config.toml
dataset = "rendered made-up planets"
image_size = 32
method = "simmim"
mask_ratio = 0.5
norm_position = "post"
parallel_block = false
moe_every = 2
width = 192
residual_init = "none"
optimizer = "muon"
learning_rate = 0.01
nesterov = false
final_lr_fraction = 0.01
weight_decay = 0.03
Rows from block 3 of a small masked image model, named by matrix and row number. Rows with one number within an expert belong to one neuron, the router's apart. Each number is 128 + 32 x the weight over its row's rms, rounded and kept within 0 to 255. All counts start at 0. Numbers have three digits each.
After each expert's rows are labels from the 100 images, of 14848, where the router gives the expert most weight on average: "strongest on" is what is common among them. Only what is clearly more common there than usual is listed. The data: rendered made-up planets. In brackets: how many of the 100, against the usual share in percent.
# router: router (model.blocks.3.mlp.router.weight, 16x192, trained with AdamW), inputs 39-77
# gate: expert gate (model.blocks.3.mlp.gate, 16x192x192), inputs 39-77
# up: expert up (model.blocks.3.mlp.up, 16x192x192), inputs 39-77
# down: expert down (model.blocks.3.mlp.down, 16x192x192, transposed), outputs 39-77

# expert 14
router.14:165101152180093110141165111150175110103130155159086161113143041086130153183083159153086125153092159105114087100128100
gate.0:151116100126125103127153090144049085147089033101126179081179140167079111131182196150121106072146104102102087137124145
up.0:182157158111105183136071128121163135086176131178140128142159104109105129133098114093113155112094143113150164168164077
down.0:152107109124168179139072146145059205109149093149160088181113061130125160119105110149107154149133107096127101114127076
gate.1:138128115075157090117139111123068172106207076128077141129152136178158134088155157079134102120170148133164071087182182
up.1:123132105122166107137177082128129112110157117133180092191122125049152117160113100089117084161173116071129077092065109
down.1:101114127146165085088162108129109051066140110123173102142035115116160128169068145167104131141118133152101123136090160
gate.2:171110135149109077117117175079156136135173095117147122041034158133131101098146173133105087133114131172125117074134118
up.2:157214092117201185124154180112104146115154086146137124115075084122119128103149174138148146114148125126160176084169143
down.2:148143082186130111188089118072154152083083127151152085100125115160108139077144202138118162177087115103106115143109069
gate.3:167137135128079146119137151121138184193130121106127171108128217172129110185132099150135041133184102125112189171133103
up.3:083143158107207107182149149164099171116095145123111140115164123126093124117129132091112097155136109138139107148154126
down.3:078159135122161081127100137083087124142157109117076130110066090177171172214108074177088176143141114108101103108091132
gate.4:060124098105144137141146180120138152109058153096103104177134146133144077114079111147146106152158161080164077154129113
up.4:135119127105030138187083102120078172151171140146143128145155159116137100097137167167102115162147115101149205101093133
down.4:141175111132155092142148112049153130158129116143152100106105097151110082075127103143135130160157170094120137095112140
strongest on: glowing rim (66 vs 40.1); ocean world (41 vs 14.4)

# expert 4
router.4:119088108122106122102128122153141147089099127146093119113124042060112116148087147108072132145127140136070085092102091
gate.0:115173175092110150108064043075133132167123187100164107132094164141135139147190137072147130158130065137169204110127125
up.0:068094139156154095081122104122162073109093163182087173154130093111127153103164168104120086122070121145130138107072110
down.0:082133167123091098146153139119095124103167148130108128156164138100107093185120157068191125158125128088134062154094136
gate.1:070129077117149176189053137180169080153120130166163138072173101135141107154154108100129106154124174160112081161081123
up.1:133141138073151144103159179076060059101171097183082136156109149144132144199133092127105152148141092126119098126163108
down.1:108123128137145127143089132172123137075166147148110177151101091117115102132144112118117158171178127122161091095149141
gate.2:127142162108152131110079203137141156146152170170168140156098075162090126063092146153119089096157160179050140083197171
up.2:187138094115118092097078099138180134124132108117172125104119179093111123154123140179092166047080109166152164148115198
down.2:160069100138101121131069145106158121075122186103190165064107145133073077081145102133061136152136149171163094123086113
gate.3:095140113092112126093107119141121098182117081110161166073155148116118095132149087108220128108138094130115147139172135
up.3:080151125106125128083117119107142107124136170145157066148109098071112135185115117213073153118106089138141159139138147
down.3:074087151148106108104125087158146113151173127142181152117096115111112133133157093139103123097122109144134115169179126
gate.4:103125151149111202047129130176153164106160103129138075063119155094133166121173109119157068127129143152097108135099107
up.4:126126084170109101198113134140101088125109122184110142191176107195094097124149148129155128088121077089188196106183154
down.4:132156124115137134128121164114142083129114133098177143096092133091159162129171089106110103156145104111127184061120125
strongest on: crescent (78 vs 24.5); glowing rim (69 vs 40.1); cracked ice world (42 vs 14.1)

# expert 0
router.0:135101079127175159188144094154124107127132144056094122083116143087108114038209121108134107130109080127130170124129115
gate.6:077129124112158161139083178139112153108123130157119120077120173082129179156162149103130109153130190136138173112141112
up.6:147084181126152084117206162145094117156166066120134075157063145148187098149097159115091177134087108179159115143128171
down.6:143182154077118113113118125188112155115101118136149124151074059103155116156130130174119159143140144157120152159095092
gate.7:101117148139191182135148120100112201129093125131104152121123139158127161147178108129137096132187131126143088115170083
up.7:111128149165118218099117086091142165069208114118094163156116119130173140109173065159154072141112147148153130120133151
down.7:123093169144090138158155185138093122070167182159152173113070076200147192137123119113095106174109153148108132091142094
gate.8:088144136168149164125152120140162105109154193122138103143171159133102108109169160150161156119141124092176218152064095
up.8:118159140117121123149120121132134103083107143101151142179163122125121189143143135089154137090128135121200195156129082
down.8:174139124092115133113040056149078112177111132155144077078070108082109177137107093175131136110167138142174149113059137
gate.9:119145218098116089123100170122133143120116142165139125146123154136093156173150124095122114182130163126150117071103128
up.9:107137162134171120144158121173096167168102139135135106076152150140090111158193162113104146131097126122125146120131116
down.9:127114123108098121106059101117221155087116102128133211148124114091149145090060063102088108130081158121124087144088133
gate.10:212141088101138150105152159091107130148137110198108107144128134125065158141139102161164079210067121158165139099120136
up.10:121158094107182165093127144095120115103117135203086120167144126121111110142171091153126112157152137166168056076092174
down.10:123080166161149104109133163144180113064058144129120167115116129132159178137066086124148111109103213118107139154124131
strongest on: rings (100 vs 33.7); lava world (36 vs 14.7)

# expert 6
router.6:116115129144110129073124083106109129169079125108117084126134105050189123084128132129099141153111172132102147111198058
gate.0:125136114105118124124089175124138184115128132173150165172131147135179125124150129161105135143091152142172113161110153
up.0:143146126124178172172159138086156122077132108188144164161186207124121144130138120109059070084141104155137113153099119
down.0:109116169126121164042138073124084114140121163090093104145076106109087154122196126088121138138087151085178188142124134
gate.1:120151142109154167163113156134082146101098114126099112159067149131123121110156089159129122119075153143098102126092107
up.1:144119125085139142102132171141108106170100095155098141173092063114198109126116088173170117165126141077103117171082131
down.1:125099122143144212157128175140153144205141124106142116118121128135146116124105094126135107143161154137131114142088153
gate.2:139144055111168142093105137161137078076080068174068070189141150071118195148139118138128086113119094109094106181154124
up.2:164105087065155071089122088131139119152132127138138122191152145162120163136118071138077129122091094115171067085130143
down.2:134160106061106178096155054154156186160129130126075083130134115144136111133160107105112165151124127160153131150121060
gate.3:090140175130111088131086092027142139105121121143099145109140074134171105103135126122144129154163144111102127153106140
up.3:195125185119113141095147127138143141118129079066126172154088129180161157145090096181124122130125144154113119121121097
down.3:081126115148099152091156156093108163112146178110121101130115153122198131135181112116146133120159130168111118090150166
gate.4:113099130099115170121101146132141144112171110109083142156143163140107144071126087051112123143114073147099139148108090
up.4:091140108179143086099093101118095048148121161142088102116071126141162098192164118196089153122126131094161087072149134
down.4:099062193153165136116110182135164154156155059151092096176173156096096121100107171083131080140161125124157077104163136
strongest on: rings (100 vs 33.7)

# expert 7
router.7:161100152182096117144162114153165111118123152147084152115164038092125164173088168172094127148103162116130093103150096
gate.6:080177087141081073155136094175102119091126113082212095131203120126102141133158108123106130125136103141146141189090111
up.6:166128143185118164103145165123117127147147138112063179075129178123174147137105123084115187098125111109110143109118062
down.6:152144122141130183147185149144111132118111116068083171127147113059121199159060093171172141100149173082179138158145089
gate.7:122164113084176097139146183076147168142120087102120152178173104142187117131095180069165121092053136152137226147127140
up.7:098051106118144122116152093141119146097183179116136118181152091093102158135187125149138100111173138164087106111135124
down.7:127188103155140102219135146104038176121135127140137142141140173131083133136106129185164133110141157103122150111149084
gate.8:107106124196139182134138141085152119159163082120116151121119140138144093194152095099121151102104097159101113104166109
up.8:133082141159101133154170173105105221106111100095183140131140117145129187086177157131129077104107142109065216171088122
down.8:169138101133143145117120119106167093132103135079150125117115164152089088044148134106111166093151172087143167182097138
gate.9:183085074054117145086118160143171118130145134116156117122075161149157064165160128118153124157128096176143076186150112
up.9:081158058125091087124157071165192164128132070123108167147113042133139071101139031063135092101148100137135115088111160
down.9:125136100128145116159091125133111142157137096075114177189132036095119152129140087162129184080114085089062161129145117
gate.10:087100145175138096091076143204095126084123120175145101073112106120090144141108107095129108098103076157111120083108193
up.10:117157104141074071107160134130093134127136135128131094140071187121095094162141177067156156125111122077168137125115120
down.10:107111099087170132166128069171159109133090120163093102127125109149173158112137172115092137176113098076128141125104163
strongest on: full (89 vs 25.3); cratered rock (69 vs 14.1)

# expert 5
router.5:154123169193101103135154121147185111088131143147093168117151061098136159193099158146118121150098160125112090111113118
gate.0:168178110109134112117108221152130145100102122165128071163135135186104076151137104109127122141127160145093099152170149
up.0:139114166123124133142136111094091077073096143167092178092135099163110182192116116190097097143091113126184209137118101
down.0:130160142145149172091124146163094097152054077062125086158114156128116169133135124168124023193137138163114168128209136
gate.1:127099170148086114113188153106099208145114104119109087163125138179129085114089117087128128125133139166134191170173114
up.1:091091156158141107142127160133139112098216080136155142102111175088151183104123101098178104175131097112120082101143154
down.1:104090179125086154166085100104149080146125134114198177120081084152087096171178172075140105140095119135091116116103133
gate.2:117116113163155128122139101170161080208140069083103093111144173170186227182178116107097134159123136165106128124169156
up.2:150100113123174179136154113130102072125151114135174125105107112117143092159144110160143171141167098126125072116191106
down.2:059140103126136151113157133135097074112052165107105150135182090168027133079130132080117155186164100118155100112066140
gate.3:156165109135069114092079145100116110082127057104101132139130092128108069097142167097122136113130136181059065161173152
up.3:127095126125132114132143099125142145191116137170108097114090099131126113155111155067081134115113100158137135127132159
down.3:092126173064189074119152108105115144116147171168086103115073121127156193075144127136191124117099145074089108144181092
gate.4:058082127114137170099138111070150131133105093116142166129129140207122104132086173126126165114183174152168127115137128
up.4:130155153084122105033100152168136129145067110156166124130181102096112169130128144095156079107090110118109099108171100
down.4:111114198105122096172105146111120144152079096100146077135066102094164176140181115088133174161081156157075152148107056
strongest on: half lit (55 vs 24.8); moons: three (53 vs 24.9)

# expert 15
router.15:104129126132104162137112152143125148204157144096199108207153111180102130058123130131112128159140092103115202116124115
gate.0:091139218108141140150161146169108106110121077125141119151141156167145134158113116054142085168173158132145104148120146
up.0:121133166090137133160169178112123072143104173134116153057116161162142105187063211097170140087123111144184165162175153
down.0:139146149112118204103104138126161101152165130117133111130119093104169164133109144130125161137130135107129095201071187
gate.1:141115097101135110104099096097041118106182118133152238176116127114131131161130182139129101122139118134101138175061121
up.1:120128170140133127129142160192099167138109153099106072131088140137131170124089101137090105151182160140130108099153132
down.1:136159132144161124083175109133105184152135131155182105097107101094073127077122145119111150160180093131176129151132150
gate.2:135132045117099115086112131049187105143133111172117133064199059146089111132152090171122116138140118164109114116136130
up.2:142133133137131137195137117145142151120132140127136161152056079039158128126099146117119058107138101147102184141137142
down.2:121111179144214160142150095121169133161167132188169122193119093121127159133132121125104092138123137087105121195189093
gate.3:150145130185126102201159108147174162151135136102135117098172126103143145127132154111132183098136100160133151151124146
up.3:178160110160110058164147118169135233169148147144154143101172137100125134102112186118108138092126125141164135164120159
down.3:153147135122143095128117162063163172099129106169085135170149143108139172164063187174099172154148130143132064132176138
gate.4:123136068152113129145126116100201107150170118118156106126124112149114074107131131130167129119110185134129147144106155
up.4:126163077119137199130166168126134084208181173140108176067120151115108080104103120107175132100147174124131148125154077
down.4:127140133157113166174137115164129165074144142107141179161165161171190130099169135179108128092146190154121140119085149
strongest on: half lit (50 vs 24.8)

# expert 11
router.11:161177143163152141145124114164148114047143143145101158105116113121129143170178053040179149123110157120102122105067174
gate.0:137128066147147129104091114148124142177083120145115094180108109105128159100133140092144136111145166186096155117103129
up.0:207106095126126119142139101211150149146114069151140132113156141106126149086128148185064085121219148117123113130098169
down.0:155124109096131146202117154130165103078083112135154131096129113139109156142098137161110106141133118168154064142161124
gate.1:130123061108113130130194181118109132158195125109174137115162136191120154135131122139108127080224075149099130064135141
up.1:111114101079104137115131151127159058149127092135108178172152074145139185048102150197158084111179190119112134106036129
down.1:146130159120111150165122106167149128122157140160147072108111098141149055140119135156153113141127148165069130084136129
gate.2:112189138094149116118088176189118120085141144175135127125096142157108141087143132192144170112133086142113129122124142
up.2:109169142139094128156107089155186184103113143101054101141144136105138145064135160135204113149133172075133132084107139
down.2:144131162139192168166056126175134180093120147111100155141124071125051069070144124146162076123104169101121143083225110
gate.3:089111132135164061098098128112084132161106136151156106144072102102094077115103205174129093143153130175196158123147099
up.3:155104136124104131140165157125120167114106153117137207132061166156100206111092141191153155091163101180117133117102081
down.3:121146129149098102176155173116167176110122135134133131112107127155090120132148189086102163130082087101133111090129099
gate.4:137132139123118097081069144142057149149117095135140133111123137108119147114130171138107130104167181089187099093168131
up.4:104136133155157137142127160076171110089145194142167069142139088162128111104135061174117116144097151155050136176097162
down.4:145118123166146054152065134106175139135125136135146062116127110087127156104143152147079100089209121184087146104164100
strongest on: rings (100 vs 33.7)

# expert 9
router.9:160100163179103122141156107152172106112133150159083161113151047086137148184079153147091126143094167107115083107113090
gate.0:086154172123134122133146118206134116117101077134120172159122138184091115105161108141135149105101130158128090177128101
up.0:088148158127156144214124162110082129124174158146132126139132153206115119164150119124166144122120101194101160184140134
down.0:098173150119196128173111096094169155103143113128145184149095129114156199117163195090167125200130116169119189182129104
gate.1:085160151145028152134144152143155081156093144079120130067164122127098050163175083167169129162127096157116142108143061
up.1:199166109077145116116192132117146127123163180104187106164161096073149146151136101140159131082167136124106055102162086
down.1:173132151135119163207104133111205124068087162130074153168126119133136099133132130086137112126080130149147158090097151
gate.2:079173092110062120145112135091140160171148132085176130027144169068146102121151145079112092135127143147115110106144133
up.2:106125140168108149110116102128108126155146178149136136159105115154171142166061110133178129116171135107130101117158142
down.2:080113062107114108152110135106122084094127136106114080157112142115160131112124129184146131157119158088155170199085135
gate.3:092131121060130169144101156128128109126059128126119148126105115087063141140164126140116156072140124096065061108128176
up.3:117122060119150097131105128163185116085125125189094142112155127140131106137149181098149133126099093125176114117115185
down.3:139126083101116124135101157116125069120161141110094132120114152108185155162164124150123174164122024133112049107148163
gate.4:100160144119125107098161147069105156122169150140106122126133173121060072081107181155127106124150153112090141186098136
up.4:081117120174090105148180119074094157097151151147120113143145097172139094144065140105114098069094195102155104157091156
down.4:156136148141082164091085075101125120119090123162156160090110141135123183135127135114142136107091139099111115148156188
strongest on: glowing rim (68 vs 40.1); crescent (58 vs 24.5); ocean world (38 vs 14.4)

# expert 13
router.13:162092163158093120134149115160189101087113140164099133108143010085125147196085155161083130132098140096115087115122086
gate.6:133158138174165160093116141148072094159054170109131136089138124104056122127155078086158094124134152160094118138115158
up.6:113146162173118173100077184114094096129113111180126141160142126090109120113145094140054108145096077158161117144113118
down.6:099118135124105118150144117065146206124163102144086093189130126121129102094084113130085223173122113132167122134112103
gate.7:071101109099120125131160164120129114163112104147132059151107127101076112162192121075144120137157062157055134107142144
up.7:054091171136145150149097111113122117141144198102120161153070100134102140134125146133112130169153131159064174124112105
down.7:181075166126136181186132103166052106176086146114063177124129118108151108101090122133092104125112130081163064157106124
gate.8:125169137147144121131105095143170126118063145113092131094189128147149099162220128175156132097092151125135147099145154
up.8:123127137148139120142145124049104089121129130149197109181101078108129157102132136204132165114076133141120161168130151
down.8:186085124099155162158151108114148160197125086149119156128083096081104142055138154128185148110082121164131134227135145
gate.9:104177152114185138135097138113092127114127155178174133098080172153127179102123152124095101110109137108084138089087084
up.9:102142127143080151156105107141121200155095107160091129174146156145121107138116160115169143083073137200173206157087158
down.9:136116143128096113127080130159128120115128146173157126147107127137087113140157084045141119130135145134136164117103149
gate.10:160130109172189217086105126140151164164147054103081159093084112125168095110151118128100121113153156127122143087110140
up.10:082164155119119098165087162118055133120141135178166197171133154168081122111131112129152067113079126121146140148205115
down.10:137127178083121164116116143209122159109132102167141084116070138152137181142163126110091100083141137134162177185200086
strongest on: glowing rim (87 vs 40.1)

# expert 8
router.8:155106157179101116140159112154184113104131158148083167117153038090138158184088152141093125145107160091126090105119103
gate.0:070084083097131057145105128124110154055163064104158103148135117146176120168185126146147154140151103165103129135123087
up.0:104090088119118104121143140115080067119129103108161107119140066111120127156073180092131127149109133080144131136132087
down.0:095118110152113189086137113109067128098147100084165170149109193101129145174099126109114122160166101204146102155145097
gate.1:100168205139164133126113115115128126112122119144123053170077155099109139138131165128128169119131119116062118113127110
up.1:125160116128129143144121132053137077113133071166158158114165144112112051156107173051075195071101173151144145088084122
down.1:165096081096084084156159125082185129113128128159117078142099147142038177084096160055086108079141165128132119123111168
gate.2:162157116077113098140149115145123167169157064141168069103112171087085125126110087159160093160112102113140166128085106
up.2:098105133135120083108175139139128153110137094133141131174119126134107113125084161225178086114133096103168129070133105
down.2:100091095102112136094116106116123115099157115093120067195081149074176095129028150133117144116094096093079145137143091
gate.3:110154132119150131130130148121116151124144072118142116136122084126116144123162124133131081161115105155107195149085110
up.3:219124124140098134173118086083158178127106156168084107064107114052140096112083141086099179089133092103152080146146079
down.3:163120132150151126166138187114123160128138135132158161067152148134171116121127138073120123086178152124176132097163221
gate.4:166123100161105146133112163153097161118140157124117184142081160147164128126145095157152183107140042132129131107103148
up.4:124151110164148173122138161145103136095124150163135071136131099106121147136125162106135114060134203112119150091097147
down.4:209075100123107145084155103122123136110135161118114065089112094122071182170142178135112109119140155145045119134090137
strongest on: ocean world (36 vs 14.4)

# expert 10
router.10:130102162138129127107128164123143126115167118126158131107081081135075156145166156154088136102172195116176105120137102
gate.0:090131110153137131109165128154118034178136154128114132142114163139090149108204206144147120123168161128110112045148128
up.0:115139130147123142124173147193135057174118139104105107148117159142119168123201170142151129178168147177110082052122138
down.0:141140152117144152094137091111115186125137107084124162120139104112101119063142116116139053161073140141153134139116153
gate.1:121179106125137127183122083124139135105111135126164169142069103145133142155130103137136086121112084153062143141107105
up.1:080159114156106103143149091099118066165094107129142165178075098130127143129135150124149144117059137078112124119106134
down.1:102124124157095091118086089208101163114156150139204164113092126107156128140112132143149113114150158168105145180123118
gate.2:141112066123164134077130205140127175131121104136103161091116164106122151197150082125089093196138090099137089172163125
up.2:110137094142086162078179191091123177160144126139100162143113204130081106120119115156133077166138116102149149083145162
down.2:139146142144185150178117136124063098133120133121164106115147139143112056091106102149162165055121151078141169090154134
gate.3:108102124121146142036098141175110104111119129076135148126167115123142114108129145097150087131151154163144142132121134
up.3:146141120112114081172164122137141140106124188180125103141109138073114146133132063136096187144070098106103091115148102
down.3:084131123109091090104209144115182110174103119154149132182149072165151113142183155115150094137178097165105164166201102
gate.4:094117145137174140120161130120114159109123152140126107120112065115110130120087123186082155138134135154078064139138184
up.4:176126098142103097146129087131108100179158126125162166176125176150137121114152223118182173098150132099160181125113090
down.4:142113113149184113134130077079122132101145157123105122180107149172167172096123103137120115136099179160092206076147145
strongest on: rings (99 vs 33.7); cracked ice world (57 vs 14.1)

# expert 3
router.3:101108145168144096084111110085088118086092074158154157120124098086142148105137152125105071093123161107091125113108096
gate.6:141167094137155092093138093123117151172149141111142106061115151106163087143110113192133131159131183137129178112077150
up.6:107123139184090136110142145129114142119087161162160138083091096152091139143124203142123151161143075066141086161100128
down.6:151132149091147200152149139102125131077134109111162115115103116123151098170125116157180118109125046152162104160128108
gate.7:064177094119129143129171119143111171125094090174192160114101151110018129116120121134118142121142128137117168145109077
up.7:145090113136099097160070114093176075137108124127159098138151141189249084144165118159129145108111146166165088099138097
down.7:064133165131151128147157094158100097136255130133116135198139073132121139121083116156108078188097167160107115096185091
gate.8:069116105116136099147131105129142118136055174096144130126125095160148099091178135108111174127152135098107147130111112
up.8:128097159134094156114129195082114173111137088104132111101118064152154146063175169119175054112074108102162145151104119
down.8:158122088118136069141063146118129082166149112122112118141139130121160098140146175127129107176128170097142130126142081
gate.9:103132117188086139099110145129125150089148118132168095146132122138108101133147153133125103097114136094051130087126069
up.9:154132130115114114148137200155076132077085098166146158109139122138164092168152157095127111070112151135056107081191097
down.9:197190031117124166079187128110084170132101169161108090165093140085145169109141146119154195169128132102081139104156126
gate.10:108118092144127097115130153148137102112194117084101112105100113205098073144170216113130087150139115096156131094088122
up.10:127123140082145171099141105107126198126104102136131157128138102096152168112101090162115164100108089186129146144111153
down.10:115131114116118130084177131155083132121106109080152126097150137201110093144133086089163083172085126039166126078127116
strongest on: crescent (63 vs 24.5); lava world (47 vs 14.7)

# expert 12
router.12:096137111083136140141120135153124078196160164127197037151161158194088036113126115156128087162119116192133115119155140
gate.0:107177132089135130118099133099122095125104154153135096156144123131130088151138157159136148070113117148134198051116129
up.0:189095090115122143124163130155156140131172101143092119159087123114146153082173093049140125156170118136086099199134102
down.0:133160082162094192149104123163058189097172154168083096123135118124122105074199138162136086106122125095145115095181127
gate.1:122161088136084142133142083111104074119107143070106178147109138116113120120098219124107128126130113079069134111140127
up.1:157111166153159106093115172118151171132136124118152088102129161121190133114167078157178119087133160139085158144136094
down.1:125117146088124129162096102089153146159117077115130122170137168136176165087202100144129158121122120147123139110096144
gate.2:160141159098082127096087132138124130078166139136093131143145166201114115143167132110127137143156156120103168128074178
up.2:119122101190170133141164096130088158144137149143140137100176180139090165115173139076158113123149194171117107176130089
down.2:141136120175120150183102105196169183126121141138138077100126085120154111137122144107129099183157117133123129085183102
gate.3:125130097129162093097110112138130117118164140129098112094113184134139128095173093111136109149135190076139135153173169
up.3:116120137103088113122137136184119132117072109111111082164082088135114110135147122147120106129145083145141101103106090
down.3:134167070150093129101134081085107147094132172071170175167117142089161105052140092120136134126118142177099108053103195
gate.4:118111156131168091146127122118122098110163153112133094174135127124132138113205138161205156169108136156126138106124131
up.4:071143131076129067172132091113102066135141125107139137179140118118124111149172140160136160156129155188127122103173144
down.4:140118112065151119136126141130147096116142133134128093119145120180230144132167163132153118112113161099128127119152196
strongest on: rings (100 vs 33.7)

# expert 2
router.2:156097146150084125114147116153166121102128145144095140114142028070134162171095147133084145145117154110132105122100105
gate.0:093116084190171183117110118119111152075126109065165126183084154109145137167153143147175121107115091123212134126154179
up.0:150109146125109144166065089130126176118127110110138125151120124170108126121155118148092125098160113148147165130109137
down.0:094122091109137163166074123152079170116170136154150126106164146085132126178127109096137093155109169095150169131124150
gate.1:063134142185142147181130133135118204154098166125141150071090084127136113103156165137137126115183121113099134102110124
up.1:140109170121053183115067158147179129086210149112121160130139149162170084126154182156172102132128116134134132101163111
down.1:110153134115040098102087113139132156090176119124125106137165138158171105139148100136131107066141117117108067126122119
gate.2:074153127149089131113095141173073161151098190099172169107200130115150150099183107104135135082120107162106187106152094
up.2:088129125176164114145169145132121161108146133162118145124167103098144124104147113088163154107098028141124125110130093
down.2:123118152159152131167115150088147087110130094147104071135104136106114175087187154156120133092106102136114103149139045
gate.3:137149090116105046091129103124111176102171104080171104125187129126137137106152148185180152108130149124111127124124187
up.3:129113121128124073159136156144164176134118147128090087174082140130125156098156125153105156147109152133125129195095112
down.3:171073106071097109114140143113116107079172115164113098132126131138120124066122125141122167103182087108208180152133094
gate.4:191113091167152120102094103121180189177139128143127108135118122127110125169144144079128154108122068192076088107147095
up.4:154123077116091055128130102097193169110159104096097081098112121127139116151163162157087115150152127164076137169135137
down.4:118081103115166110094120134154122118097143129110168112124188138115097114124067126182075090089111119138140070201108133
strongest on: rings (93 vs 33.7)